{"model": "image classifier", "widths": [192, 288, 432], "beta2": 0.95, "batch_size": 128}
Rows from block 2, named by matrix and row number. Each number is 128 + 24 x the weight over its row's rms, rounded and kept within 0 to 255. All counts start at 0. After the name is the row's rms in percent of the matrix's.
# short0: shortcut pointwise conv, stride 2 (model.blocks.2.short.0.weight, 288x192x1x1), inputs 96-191
short0.54 095 [156 108 110 102 117 135 176 100 151 126 107 193 118 136 166 119 109 135 122 169 192 127 110  83 114 126 143 134 123 137 105 136 122 158 178  95 104  89 126 122 143 158 126 129 136 104 126 136 107 153 135 130 154 105 103 141 130 117 146 110 138 136 128 150  74 118 136 171 131 156 108 120 177 141 121 113  99  84 116  66 174 154 150 141 118 173 123 129 126 145 159 138 126 141 113 155]
short0.55 105 [ 93  96 119 134 129 137 147 127 122  99 132 121 109 145 100 107 128 112  83 112 121 125 108 129 114 115 150 120  86 105  80 102  90  95  77 129 120 126 133 164 115 143 127 117 140 128 125 127 142 100 128 119 157 134 103 145 143 143 123 108 156 167 155 127 167 167 116 159 104 117 185 170 140 119 150 158 117 118 125 174 134  80 148 124 113 164 136 118 130 143 113 135  89  86 176 120]
short0.56 106 [120 106 110 139 136 160 131 111 129 163 221 172 170 107 143 132 181 125 103 128 112 126 133 161 120 137 121 105 113  94 145 131 128 106 108 121  89 144 137 131 139 132 106 106 111 125 102 109 138 175 149 122 148 123 122  98  85 142 136 126 132 113 130 155 113 108 121 122 131 126 118 104 140 138 138 119  93 194 132 109 155 123 148 124 135 142 116 106 130 165  83 135 110 158 154 153]
short0.57 089 [109 142 158 163 113 142 168 132 139 128 121 175  97 118  84 135 109 144 158 149 148 155 122 134 114  73 107 117 107 139 167 162 152 107 120 170 147 120 140 104 132 125 126 101 153 140 144 113 136  87 121 153 143  97 123  90 108  97 124 146 163 131 114  83 120 166 112 126 149 105 126 187 135 152 102 116 151 147 100 105 172 113 126 117 113 117 100 117 142 150  96 156 135 145 114  95]
short0.58 090 [121 139 153 146 117 153  89  93 120 158 130 115 107 130 168 127 104  98 131 151 139 118 154 123 162 123 142 149 190 167 137 141  84 136  86 163 125 119 141 139 121 159 125 167 148  91 130 151 158 147  91 132 117 148 127 132 136 130 151 130 143 142  75 130 185 165 157 137  85 200 144 110 116 131 125 126 142 137 104 103 182 144 106 107 162 161 116 145 134 145 122 108 117 104 168 164]
short0.59 089 [101 137 117  96 132 152 101 149 124 141 112 130 102 163 125 136 116 122 174 145 203 107 150 129 135 123 155 132 113 140 164 132 115 148 146 112 106 157 170 137 105 122 133  86  98 140 190 151 132  97 140  97 126 143 126  98 120 182 142 115 136 131 125 115 105 102 119 119 137 205 103 208 137 145 129 120 136 114 102  92 149 104 151 132 110 167 131 117 132 136  81 164 144 112 136  81]
short0.60 097 [115 131 110 125 156 151 181 119 124 156  93 153 128 192  87 154 138 153  97 145 136 114 108 121 153 139 108 172 131 129 135 127 117 125 116 123 143 114 153 111 124 126  97  82 125 149 173  91 129 103 147 145 131 137 132 131 126 137 132 143 129 113 135  94 157 103 142 174 114 154 110 122 169 109 133 160 122 137 151  62 137 101 109 126 112 106 162  99 114  85 149 172 144 107 102 134]
short0.61 114 [ 70 123 121 128 137 121 130 149 144 143 136 143 135 119 153 123 155 127 138 131 127  90 118 123 162 135  93  93 130 109 111  95 122 119 147 119 133 114 109 118 140  95 138 143  98 129 114 193 155 133 123 133 169 113 108 125 101 128 117 126 183 111 118  92 135 112 138  91 172  96 103  79 137 134 140 133 169 108 128 101 114 124  86  90 120 121 139  89 118 149  79 117 132 138 135 134]
short0.62 105 [184 121 176 122 120 137 132  92 130 116  98 150  99 138 144 138 104 146 135 120 118 149 152 126 125  93  82 120 147 115 128 143 142  92 125 167 117 138 106 144 153 120 166 148 125 159 126  99  85 106 139 128 142 124 144 120 131 163 129 111 102 126 146 106 130 138 108  93 111 143  99 147 157 121  89 134 168 112 146 121 127 110 140 129 117 100 112 113  99 125 142 143 161  96  71 106]
short0.63 096 [183 124 154 118  97 120 136 146 135 115 131 196 137 123 123 135 123 126 123 110 186  95 165 107 141 127 124 179  94 112 163 152 153 146 125 158 137 149 155 103  98  96 130 154 139 141 144 103 137  96 130  99 143 120 123 137 116 107 119 160 121  86 122 154  95 115 108 113 111  97 161 146 118 149 131 120  96 108 118  98 105 117 114 137  91 116 127 155 147 103 150 190  75 105 139 127]
short0.64 106 [ 93 143 153  87 113 113 105 135 168 102 136  94 120 116 137 148 151 121 111 150 132 116 132 119 138 130 152 111 116 133 150 102 137 154 123 117  90 156 129  99 129 123 136 140 129 165  86 110 160 116 135 161 138 117 128 116  87 136 135 163 133 166 128 117 109 125 115 144 100 105 124 131 123 101 110 126 109  80 122 165 162  62  76  73 115 174 109 147 155 150 114 133 112 123 174 190]
short0.65 104 [161  65  92 118 160 120 153 135 125 102 130 159 124 126 152  70 126 106 103 115 103 124 169 120 116  96 149 110 121 149 100 135 103 144 126 128 140 162 115 109 165 109 173 133 126 140  99 143 160 111 123 117 166 132 120  74 136 115 117 125 167 125 148 105 112 128 137 143 108 121 145 132 155 129 123 138 100 189 130 178 111 136 102 124 118 118 132 141 135  86 112 150 177 110  92 135]
short0.66 102 [103 135 101 101 188 106 129 120 182 142 135 136 147 118 132 173 119 176 147 122 133 133 105 116 105 106 103 128 118 101 104 123 132 108 130 120 130 102 109  98 121 120 112 146 131 141 110 182  96 120 142 106 167 116 112 101 155 144 109 170 132 160 114 159 152 114 117 132 146 144 110 166 126  97 105 111 146  93 125 135 133 136 108 125 130 101 155 114 108 123 108 130 115 156 104 120]
short0.67 103 [141 106 129 112 135 142  98 124 133 118 137 145 132  89 148 123 101  90  69 169 138 136  91 107 131 123 150 130 114 141  75 116 145 161  89 108 104 154 146 121 133 104 135  74 136 103 147 140 134 147 148 170 102  98 160 124 114  97 152 119 123 135  94 147 180 147 143  95 151 113 168  58 132 117  97 116 170 166 110 124 155 110 143 150 124 115 160 190 156 125 129 147 125 118 120 130]
short0.68 097 [148  67 119 106 153  99 146 135 107 139 145 154 131  93 131 127 135 143 153 106 154 101 113 159 104 118 129  87 144  69 122 107 127 171 163 129 131 123 115 133 140 116 142 148 118  60  85 146 117 121 111 108  87 119  86 160 132  97 105 122 125 148 152 141 138 119 153 133 100 128 114 107 111 121 102 135 116 113 110 191 136 144 121 135 130 107 118 131  99 161 145 141 146 117 155 146]
short0.69 101 [163 133 122  98 165 100 152 123 167 120 106 159 121 134 125 114 109 134 132 130 109  85 119 114 116 136 186  99 118 117 132 140 147 134 103 108 148 110 120 117 157  86  93  96 149 186 193 109 132 100 141 125 121 116  89 112 121 131  90 111 141 132 160 135 125 110 163 172 118 132 118 123 153 113 102 128 125 118 145 144 103  88 115 101 128 124 114 147 153 126 142 115 115 128 121 189]
short0.70 096 [192 112 171 121 143 124 122 126 165  95 105 148 128 147 128 129 128 127 113 123 140 153 161 118 179 130 134 108 133 123 124 118 119 124 118 135 137 134 114 138 123 114 144  86 155 133 145  93 141 107 131 165 112 127 130 111 138 138 104 118 100 148  88 146  99 111 147 128 173 145 153 154 128  88 136 125 154 118 103 151 156 139 138 101 110 127 114 120 110  75  68 146 108 110 125 132]
short0.71 092 [170 174 151 149 126  93 114  94 120  99 134 132 145 135 202 124 108 123 100 186 108 148 105 121 110 162 112 163 152 130 176 146 109 134 124 114 109 117  81 115 137 130  93 139 140 139 156 150 124 130 155 140  77 111 166 105 123 121 130 114  99 124 148 116  90 159 115 154 132 122  78 104 151 161  61 161 158 130 126 135 159 162 151 127 146 131 126 148 168  92 118 105  99 131 104  93]
short0.72 097 [145 167 169 126 118 166 129 121  96 122 118 138 122 159 129 144 113 160 106 115 142 176 116 120  87 107  89 119  94 139 110 103 119 135 119 125 120  83 144 104 141 104 110 118 133 121 135 150 154 109 119  93 134 139  99 101 131 131 108 140 158 119 115 146 113 120 116 188 115  83 126 103 117 144 128 114 112 134 115 118  94 118  56 141 153 117 122 133 159 125 101 166 208 103 133 150]
short0.73 102 [167 179 121 120 144 136 165 151 130  97 150 130 101 133 123 124 152 168 157 136 157  99 113 145 145 116 136 139 146 133 190 169 139 125 158  92  99 173 116 133 149 129 143 155 135 152 125  99  98 116 127 121 159 104 134 132 126 144 119  88 152 118 153 107 135 140  97 131 112 140 147 177 179 125  84  89 133 108 149 128 115 106 143 184 130 138 144 101 121 134 147 148 138 115 155 157]
short0.74 104 [140 149 104 106 118 128 111 101 146 123 128 108 142 110 116  86 139 147 125 119 112  79 123 122 147 110  85 110 121 137 158 124 186  98 138  84 130 129 118 152 102 122 164 112 120  84 137 128 181  82 123 120 164 157 128 127 127  86 207 111 120 171 134 136 149 122 126 148 145 147 149 101 150 168 104 176 146 116 110 124 145 138 100 113  68 133 152 133 139 113 123 116 136 171 109 166]
short0.75 105 [158 133 168 128 157 101 159 137 160 139 111 138  96 138 108 149 146 108 104 151 167 115 186 139 132 138 140 136 125 119 107 163 140 115  88 135 135 127 123 109 122 139 120 139 144 138 128 126 161 158 140 128 129 174 124 151 138 122 105 130 125 113 100 154 130  84 107 114 182 151 126 138 137 105 136 118 105 118 114 118 136 125  68 163 127 160 130 131 148 154  81 143 115 113 144 163]
short0.76 094 [ 90 146 165 109  95 103 122 122 122 146 127 154  99 151 131 161 177 117 121 196 121  96 111  88 112 113 145 153 122 178 114 146 153 134 160 139 125 146 112 130 125 146 130  77 127 145 159 101 107 140 119 102 125  70 137 138 114 154 105 121  81 100 132 130 126 133 139 124 170 106 146 154 122 131  96 116 120 105 130 130 163 141 164 132 155 124 114 150 154 107 141 126 115 142 159 108]
short0.77 106 [112 138 132 114 151 100 111 103 134 141  96 116 165  64 110  82 116 123 121 191 147 116 110 103 114 152 128  77 154 166 141 156 126 153 138 133 118 105 129 109 140 149  95 166 127  84  86 145 133 128 170 146 112 110 117 159 122  82 142 118 110 148 138 131 180 118 164 106  86  91 109 116 186 109 145 106 108 114 171 145 110 123 179 146 112 100 154 129 134  97 151 145 125 131 104 128]
short0.78 092 [ 85 114 122 177 120  95 131 133 108 130  98 119 100 110 133 136 138 103 127 111 132 104 127 174 123 107 133 152 176  85 141 176 141 140 115  76 139 118 137 159 138 102 105  88 156 116 142 103 110  90 177 123 154  97 103 127 120 120  97 103 134  99 135 179 112 118 170 129 121 170 110 140 147 126 104 131 126 140 121 189 131 170 112 140 125 137 130 127 136 121 101 101 107  87 135 135]
short0.79 104 [123 161 119 111 115 169 114 123 163 147 177 185 157 153 118 162 137 123 150 144 168 109  87 134 153 102 112 121 140  98 175 112 114 159 107 105 115  93 138 166 156 119 138  94 134 175 146 144 103 127 132 115 113 114 130  86 110 127 137 124 107 136 156 122 114 110  92 141 110 139 108 138 110 117 115 119  91  92 119 161 134 121 126 127 181 109 114 120 137 128 112 141  81 112 112 137]
short0.80 100 [108 140  80  96 136 146 141 159 146 101  93 150 129 124 106  82 147 133 116 108 132 161  94 107 126 107 139 117 110 125 108 134 103 149 155 153 116 168 109 151 135  67 126 142  71 128 143 144 135 136 118 129 164 102 129 146 142  85  96  98 158 101 115 121  99 123 141 135 143 120  97 146 140  94 113 150 112 156 138 114 139 110 122 124 163 130 133 104 140 165 189 101 128 176 128  81]
short0.81 103 [111 178 144 118 123 137 119 118 117 148 153 121  90 149 160 164 100 137 143 108 171 120 114  96 128 111 169 115 140 132 110 117 135 109 110 122 162 143  97 126 111 116 135 112  99 144 121 126 148 128 120 106 125 149 111 119 122 145 143 128 151 137 190  95 129 113 146 156 100  97 109 105 132 109 142  72 102 106 124 112 157 139 122 111 145  87 101 132 136 152 156 118 134 148 110 150]
short0.82 094 [134 134 130  91 113 123 108 129 117  96 148 122 113 117 131 126 110 128 146 103  96 151 149 159 153  80 143 159 130 105 112 102  97 117 156 138 148 135 190 181 107 109 109 133 107 102 162 130 135 115 109 105 130 147 126 148 101 144 141 159 113 136 116 113  95  98 165  92 124 175 148 121 139 108 137 137 136  75 154  86 119 145 177 102 153 131 155 128 155 149 108 160 102 121 118 117]
short0.83 105 [152 113 172 142 117 188 141 150 123 129 136 130 115 163 102 106 101 162 161 120 121 112 141 135 123 100 150 163 160 108 147 135 149 125  82 113 113 169 101 124  86  50 152 137 142 116 157 159 133 144 115 120 146  78 161 118  97 103 137 126 155 141 138 133 145 131 127 129  95 104 149 119 167 102 119 147 103 150  97 148 114  97 155 145 116  97 129 146 130 145 136 129 115 128 157 107]
short0.84 104 [136 130 114  80 107 122 114 124 130 115 135 145 119  94  95 127 115 125 184 127 121 146 135 101 100  86  79 133 122 148 131  91 122 135 111 169  65 152 114  96 112 141 137 102 153 171 154 133 155 165 121  89  81 121 141 143 144 149 138 133  80  86 146  78 126 105 127 129 124  89 120 137 120 129 143 139 147 120 100 108  94 188 137 121 141 120 114 104 128  88  98 114 170 164 111 109]
short0.85 100 [152 141 132 137 103 115 152 149 118 122  68 159 134 126 136 148 157 126 145 126 175 156 149 128 185 109 109 177 139 112 105 164 122 147 134 131 125 122 122 131 126 137 123  91 174 131  86 119 136  85 113 130 152 143 242  98 117 178 116 157 126 144 145  84 149 143 132 134 159 142 114 114 142 142 117 123 158 134 148 126 132  99 145 114 135 151 137 135 141 101  83 143 123  99 171 140]
short0.86 099 [108 110  82 112 146 108  91  92 149 195 115 129 106 139 141 127  81 150  73 154 116 122 103 121 143 120 127  96 118 139 146 120 157 171 114  98 127 130 108 134 143 104  97 154 146 136 116 133 131 142 158 140 148 148 106 141 135 127  97 119 112 112 118 129 140  84 115 170 153 126 123 124 128 163 135 183 113  95 122 120 110 136  80  86  81  83 115 118 147 125 105 159 137  80 132 161]
short0.87 104 [161 120 114  93 143 110  93 126 123 135 106 116  93 162 135 111 156 125 205  77 134 133 115 163 143 101 143 118 161 136 145 131  96 147 155  86  78 174 113 116 109 139 116 116 130 130 105 108 165 101 146 131 106 155 142 161 148 119 103 111 139 143 151 126 194 127 115 152  98 162 108 184 119 141 112 121 118  98 136 117 164 108 156  99 124 126 110 115 159 139 126 152 147 111 112  83]
short0.88 103 [169 105 122 148 131  92 128 139 158 146 138 104 177 143 122 137  85 111  75  91 127 147 134 141 140 141 135 103 155 114 169  85 127 130 126 122 101 134 102 132 140 124 150 141 102 130 145 121 122 126 137 124 141  98 116 111 157  98 142 114 127 158 166 184 135 135 119 146 131 120  97 137 142 164 125 132 139 174 114 150 102 117 143 124  83 136  95 128 149 106 188 112  94 133 117 115]
short0.89 097 [123 118 130  88 183  91 125 102 103 111 185 104 112 123 135 121  98 146 147 132 118 131 102 163 122 105 136 166 110 140 143 105 109 116 152 162 145 101 148 154 137  98 113 122 162 132 140 131 146 134  97 115 128 142 139 121 151 152 138 146 182 135 164 116 126 143 113 125 140 116  88  90 135 113 127 120 156 140 128 131  92 113  79 125  76 115 164 116 114 117 149 131 120 196 148 122]
short0.90 093 [132 129 155 151  91  99 156 139 160 151 102 177 122 126  92 142 182 117 159 131 148  97 129 126 139 148 133 143 100 119 138 170 163 128 112 102 103 136 145 170 133 147 113  87 150 187 102  96 150 106 134 120 141 146 114 121  91 121 119  80 118 118 136 125 120 106 123 143  98 125 129 151 160 100  94 118 101 118 148  91 142 162 124 128 144  97 132 110  96 130 121 134 132 114 123 157]
short0.91 097 [147 151 145 178 138 116 172 169 155 128 145 143 104 170 140 116 117 117 183 110 193  83 125 146  88 122 127 118 130 124 124 129 142 143 105  87 122 128 126 131 139 147 113 113 141  92 156 184 102 126 155  90 112 107 164 105 119  89 102 144 106 126 142 142 116  92  95 135  95 135 158 131 162 135  88 115 118 153 127 155 129 124 107 112 125 118  82 184 166 128 135 147 142 120 131 139]
short0.92 100 [ 94 127 191 115 119 115 140 122 177 157 198  99 139 111  98 124 140 112 147  82 157  99 136 161 147 122 132 129 163 105  85 134 167  96 122 141  98 117 145 134 139 122 153 116  99 145 112 120 149 158 103  99 111 123 118 119 121 104 109 103 152 121 115 150 141 133 144 140 155 152 139 139 145 107 100 127 124 145 139  89 157 134 144 114 139 135 127  84 147 129 177 114 121 120  84 150]
short0.93 105 [180 170 143 127  96 148 146 164  97 125 150 104 133  96 150 109 106 146 121 138 162 108 127  97 133 146 146 186 119 129 136 111 146 161  91 124 140 159 155 125 147 186 143 109 109 110 154 131 126  74 145 119 119 160 119 154 120 156 122 154 119 106 118 135 112 146 144 119 108 151 195 138  93 138 146 136  93 113 119 130 112 128 132 133 146 119  92 130  85 123 121 176 122 120 108 103]
short0.94 103 [105 138  80 119 132 142 154 151 128 120 175 147 135 144 117 114  94 114 113 106 137 103  89  95 118 177 124 119 147 142 134 120 138  81 126 120 141  81 143 111 138 150 146 108 129 181  98  91  79  90 110  97  54 110 216 151 114 118 119 158  85 139 156 138 150 132  98 161 134 125 128 122  69 148 159 131 147 133 109 108 134 123 163 130 141 134 152  86 115 129 147 177 154 142 120 131]
short0.95 100 [118 104  98 107 129 121 119  92 172 116 101 144 118  99 141 172 132 141 137  99 148 138 121 121 104 116 107 138 161 127 138 137 157  86 146  93 128 107 139 119 117 172 140 130 103 123 164 135 176 122 104 135 116  99  96 119 151 137 182 100 150 125 103  98 150 165 135 127 114 113  92 138 108 122 152 109 115 138 126 150 108 112 133  95 104 171 111 129 146 109 112 109  72 143 161 124]
short0.96 094 [ 92 168 187 138 107  89 140 118 126 129  76 112 120 135 118 110 116  82 102 137  94 115 123 106 145 113 167 118 110 107 108 138 120 147  92 123 134 134 135 133 107 105 124 111 153 141 117 131  99 130 147 175 130 112 138 122 131 117 135 135 172 146 127 129 119 100 104 100 128 148 141 144 105 145 119 107 141 137 104 156 150 105  99  77 151 114 165 140 125 129 170 156 109  66 110 102]
short0.97 103 [168 118 146 133  96  67 195  97 143 117 125 122 125 130  92 100 140  86 120 141 114 150 103 154  81  93 124 121 120 144 133 159 145  82 114  97 125  89 124 122 157 133 117 143 152  93 183 135 125 127 176 123 162 118 192 151 160  93 144 119 146 144 124 145 159 133  98 187 160 133  92 119 118 144 129 104 143 108 122 126 120 117 138 142 118 162 173 126 117 121 116 139 134 141 113 106]
short0.98 103 [117 117  91 121 150 186 130 148 131 131 137 121 130 122 132 110 157 131 117 112  67 133 137 101 109 117  64 158 122 132 130  98 136 158 144 106 129 110 128 150 133 156  96  88  90 122 107 169 103 118 119 115 134 133 135 114 134 166 191 136 157 125 157  75 139 119 114 165 116 163 154 128 114  74  95 149 109 175 140 178 159 123 153 144 120 140 160 115 110 168 113 161 114  43 163 105]
short0.99 099 [145 123 132 101 131 141 123 106 129 105  75 136 122 125  72 188 140 145 122 105 115 117 131 101 112 115  85 146 131 112 120 105 147 164 135 102 129 131 116 120 111 144 146 121 117 100 102 109 106 174 115 156 143 130 118 139 108 109 125  95 155 138 114 127 128  84 127 132 148 153 161 148 142 151 146 149 135 138 117 163 120 128 170 100 128 143 130 156 108 132 120 106 125  96 142 120]
short0.172 107 [132  98 105 127 145 110 107 150 121 147 116 123 113 147 151 136  86 117 149 161 106 125 119 109 140 153 147 154 126 161 114 131 155 144 151 122 145 148  93  98 129 129 120 109 176 147 128  93 172 102 146 135 143 142 130 139 124 149 150 166  83 108 135 176 139 136 107 156  89 179 103 138 134  74 142 157 123 119 121 151 142 131 153 117  90 147 120 134 140  68 122 141 185 181 136  88]
short0.173 097 [144 106 157 126 168 131  60 119 151 134 128 124 106 158 151 122  87 125 109 150 142 110 142 112 133 140 103  82 104  94 106 114  98 126 169 102 131 120 154 224 110 141 176 123  89 136 126 129 121 118 114 135 111 108 105 121 122 123 120 116 148 141 153  91 154  99 129 126 164 134 109 114 107 103 107 121 130 111  97 134 136 122 109 131  97 188 142 110 164 222 140 183  98 128 108 158]
short0.174 096 [128 166 190 114 165 131 100 111 119 116 161 109 112 101  99 128 198 123 113 114 114 107 116 113 114 157 164 139 120 144 110 110 126 122 100 130 146 144 142 165 142 135 133 118 138  73 101 193 120 123 111 104 177 158  85 124  88 129  97 139 155 142 118 102  55 160 132 165 115 128 131 142 164 139 125 139 152 109 131  77 142 158 165 146 115 108 127 101 109 176 146 125 165 140 139 111]
short0.175 099 [152 143 130 120  93 155 117  92 115 182 153 159 122 129  85 180 107 156 109 108 142 119 114 143 147 128 174 115  98 128 126 178 113 105 123 110 126 119 131 107 105 109 145 117 119 125 150 164 140 164  95  94 144 128 109 141 160 124 170  96  92 178 122 113 106 134  87 109  92 114  93 118 129 107 121 138 128 103 116 118  69 169 150 128 115 100 134 119 140  94 126 119 139 153 112 143]
short0.176 104 [141 121 121 146 182 119 146 168 159 124 139 120 185 137 102 133 165 138 158 129 142 118 137 166 157 140 148 102 128 144 125 134 137 186 123 114 114 128 174 152 105  89 146 118  93 106 150 115 103 150 118 111 109 158 157 127 139 100 155 122 127 123 116 184 171 124 119 109 135 127 116 144 128 151 115 164 119 149 106 120 116 126 154 104 119 139  95 112 134 133 124 120  98 135 144  91]
short0.177 095 [177 128 158 121 180 123 121 154 173 124 122 162  64 137 112 105 139 128 142 127 119 143 171 118 149 170 153 110 129 129 152 143 133 152 114 144 145  92 102 131 129 102 144 114  89 137 115 117 133 129  77 121 118 173 126 117 161 112 155  60 118 120 114 177  80 118 130 128 136 147 118  99 120 133  99 123 190 115 120 125 160  93 110 149 111  96 142 104 106 118 114 146 118 104 107 175]
short0.178 091 [116 111 147 142 109 140 171 103 168 134 138 162 130 145  44 163 131 113 169 113 145 154 126 108 138 150 119 143 122 161 136 129 164 126 126 123 146 116 147 121 149 145 150 135 154 127 155 111 126 142 137  93 120 154 150 116 157 140 119 146 141 134 133 138 113 110  97 125 143 107  94 142 121  82 140 134 104  89 128 135 133 123 162 122 121 165 117 128 149  86 173 124 107 120 107 133]
short0.179 090 [143 152 151 112 152  85 129 126 155 138 152 118 118 116 120 139 155 112 157 132 133  99 165 148  91 116  95 154 108 122 131 143 152 143 160 132 101 119  92 129 136 125 136 158 152 120 132 103 130  67 121 110  79 105 125 103 106 188 181 106 114 130 125 131 121 164 161 135  93 177 102 159 137 119 159 129 142 133 152 150 134 114  79 132 131 140 139 147 117 123 136 157  96 122 108 148]
short0.180 103 [ 80 145 136 124 131 136 174 143 108 132 133 152 105 129 107 120 111 138 154 102 173 111 137 100 139 144 128 124 131 160 160 136 131 112 146 104 139 131 132 199 138 122 121  76 153 122 117 111 162 133  81 111 125 135 113 116  96 115 166 131  91 107 120 124 148 137 174  95 110 122 124 115 155 125  96 100 105 150 106 125 126 141 125 132 139 136 123 157 105 108  84 145  68 164  80 117]
short0.181 092 [118 144 134 112 120  74 147 118 104 112 114 141 161 133 101 105 141 114 159 115 141 160 117  84 148 123 130 144 104 146 124 179 119 170 125 147 160 107 127 121 139 152  88 126 165 134 166  91 126 119 126 127 130 121 154 184 132  82 145 124 125 139 133 114 125 118  99  78 109 127 130 154 180 139 147 145 115  83 121 108 124 139 162 165 128 135 118 106 160 104 163 156 104 143 177 123]
short0.182 105 [107 140 143 165 124 121  99 154 120 168 124 122 136 124 159 124 129 113 144 127  88 175 122 112  95 138 157  90  90  78 124 123 111 110 143  96 139 151  90 144 163 115  93 146 131 155 121 111 102 136 131 121 171 152 148 137 150 119 144 116 121 115 135 142 160  97 127  98 114 134  76 133 126 105 112  93 135 104 102  76 154 166 131 137 119 139 108 163 124 113 106 115 110 180 119  80]
short0.183 096 [112 117 136 167 119 146 115 115 145  85 155  93 157 109 149 124  89 145  55 135 144 120 112 102 155 140 123 152 131 151  97 111 186 112 101 150 145 148 144 105 153 139 160 123 166 103  97 113 135  86 102 101 120 168 152 156 167 132 147 117 117 156 132 126 162  92 128 123 118 150 110 145 128 111 134 131 137 134 121 138 138  90 143 111 119 132  94 126 153  73 151 133 153 119 145 138]
short0.184 108 [139 143 141 116 135 126 141 103 101 106 158 123 162 108  90 119 138 135 102 103 108 114 153 149 169 114 133  96 136 121 113 116 111 140  95 125 115 123 135 130 138 141  73 117 156 106 133 145 131 107 195 105 208 174 181  91 166 164  93 132 151 110  90 166 124 117 103 108 100 105 106 101 168 146  86 141 113 127 136 175 120 137 112 170 130 149 115  89 125  95 106  94 151 142 160 108]
short0.185 102 [115 135  97  90  51 133  86  76 125 131 141 135 135  87 141 164 141 130 134 107 109 124 173 158 111 117 177  78 106 134 137 106 163  94 149 141 127 106 168 111  99  89 135  86 142 138 106  92 130 159 128 116 117 122 112 157 133 183 109 116 119  94 147 116 112 154 181 159 134 128 135 133 112 137 109 119 138 144 124 142 109 120 121 154 149 123  93 135 154 130 172 134 131 158 139 103]
short0.186 099 [ 86  68 113 139 179  96 163 111 112 128 126 107 119 141 128 122 117 131 138 137 117 108 122 126 170  85  96 134 106  98 161  97 127 153 120 103 129 117 120 105 124 142 100 108 156 102 155 112 123 124  91 131 141 129 124 147 119  82 100 127 131 111 149 139 128 102 112 135 160  79 133 146 111 143 138 101 118 144 132 120 148 131  83 110 143 138  85 139 155  84  96 131  96 106 186 139]
short0.187 105 [133 158 141 117 130 132 129 111 132 123 156 153 155 106 116 150 171 141 137 114 108 114  86 124 146 143 139 117 165  85 120 163 137 150  92 145 141 130 130 127 174  81 142 129 156 152 165  96 138 148 108 108 139 118 130 117 132 166 102 151 164 113 115 136 138 132  89 115 134 141 147 201 163 128 136 109  93 164  99 198  93 149 141 125  87 141 104 114 177 114 102 104 125 120 147  94]
short0.188 096 [106 136 163  96 112 147 191 141 163 131 129 163 171 151  97 103  94 148 124 123 169 133 143 121 146 130 115 111 105 182 158 118  97 113 148 129 138 151 143 111 169 133 114 107 123 105 163 110 134 101 150 144 128 123 120 102  96 106 117 138 115  99 140 148 152 123 124 157 163 102 136 163 126 125 149 162  96  90 134 134  84 140  99 122 162  92 141 115 136 110 121 140 134 122  84  84]
short0.189 097 [ 98 102 110 108 105 146 171 158 114 122 145 168 110 114 124 126 112 125 153 160 146 169 155 107 130 169 123 145 122 167 128 189 107  93 118  92 131 105 109 117 162  96  83 153 110 150 118 124 154  94 189 112 102 112 107  64 123 136 138 143 117 112 176 143 137 136 111  91 133 143 165 119 162 128  99 107  87 122 159 129  91 146 123 162 176 149 129  75 116 116 112 126 102 121 103 155]
short0.190 102 [131 151 134 148  94 114 119 175 119 111 124 168 152 112 190  87  94  97  96 147 116  82  99 156 161 117 146 100 158 123 149 128 132 164 116 128 180 132 129 112 117 104 144 146 106 125 101 115  99 186 149 142 122 113 114  98 144 113 120 123 140 131 118 106 115 116 100 111 138 114 159 198 107 146 126 159 123 137 158 149 163 106 112 113 126 116 138  90 129 129 131 117 115  91 138 133]
short0.191 102 [158 139 135 127 116 174  96 112 146 128 108 125 124 117 126 126  97 136 122 136  90 159 122 125 134 128 123 119  83  78 113 140 101 106  98  99 159 130 120 171 153 109 122 129 131 160 122  90 174 129 125 141 137 134 134  88 147 100 108 112 193 131 141 155 159 113 150 160 110 112 148 111 106 103 114 124 114 146 108  92 158  98 148  99 142 110  93  99 144 117 130 144 128 109  96 133]
short0.192 103 [135 113 144 121 130 139 160  75 106 122  96 195 153 153 121 138 104 111 146 154 184 133 104 156 189 105 118 105  87 163 130 164  92 134 128 106 135 124 117 159 139 114 121  90 114  95 163 114 134 137 162 135 145 145 142 116 106  99 119 123 114 118 146 111 138  73 132 166 109 135 134 136 165 102 119 139 122 101 120 128 114 114 141 128 144 134 189 135 156 111  78  96 144 134 147 112]
short0.193 103 [168 144 139 139 134 162 101 100 135 133 200  75 154 123 149 110 120 113 158 155 118 151  75 106 154 132 101  97 147 147 122 107 104 148 126 101 181 182 134 126 160 140 122 161 113 149 130 122 128 124 116 118 124 177 137 149 117 105 114 138 142  84 120 115 160 119 141 127 143 158 138 144 125 104 125 106 183 151 118 161 140 171  93 174  99 147 107 115 166 136 122 135 116  87 114 119]
short0.194 094 [146 136 168 105 141 127 168 135 163 138 164 151  93 137 100 124 138 156 154 121 182 117 103 110 126 117 179 158 163 189 142 139 172 167 165 132 159 114 142 128 123  97 110  92 122  75 143 124 155 153 113  78 134 107 139 105 102 145 105 109 129 153 175 131 174 103 169 117 120 125 123 188 182  98 141 156 119 204 119 105 135 106 123 146 110 133 137 127 137 126 131 130 110 133 127 130]
short0.195 099 [124  98 151 132 102 117 131 125 114 182 128 100 122 123 122 117 130 106  90 142 144 108  72 103  97 121 118 112 134 127 149 128 107 150 122 119 135 176  60  99  83 142 116 106 132  85 148 152  76 114 108 137 107 158 101 118 153 117 133 134 127 154 149 107 138 169 129 157 131 132 113 101 138 144 119 151  92  69 136 109 151 165  99 151 131 149  86 145 141  81 110 115 163 111 191 102]
short0.196 109 [131 123 204 123 110 110 138 131 131 169  96 146 128 194 132  96  90 112 148 109 143 113 127 124 143 129 179 117 127 112 136 107 162 104 115 125 113 115 103 148 132 165 134 104 117 125 100 146 103 100 164 145 110 106  98 104  95  70 202 111 100 130 116 130 132 116 113  98 133 123 113 141 125 114  94 130 118 122 125 122 125 159 144  77 102 125 125 110 136 141 161 149 124 155 110 126]
short0.197 095 [132 119 159 111  96 135 135 170 142 155 114 129 135  95 120  94  87 128 139 131 134  94 140  93 114 104 102 153 109 107  86 137 125 114 129 150 112 127 163 134 119 108 104 131 122  99 142 117  71 114 138  97  93 164 153 134 135 146  78 122 118 102  96 144  95 123 105 114 117 116 145 121 139 126 141 113  95 127 126 166 128 139 110  98 116 135 147 118 142 136 132  87 129  99  77 137]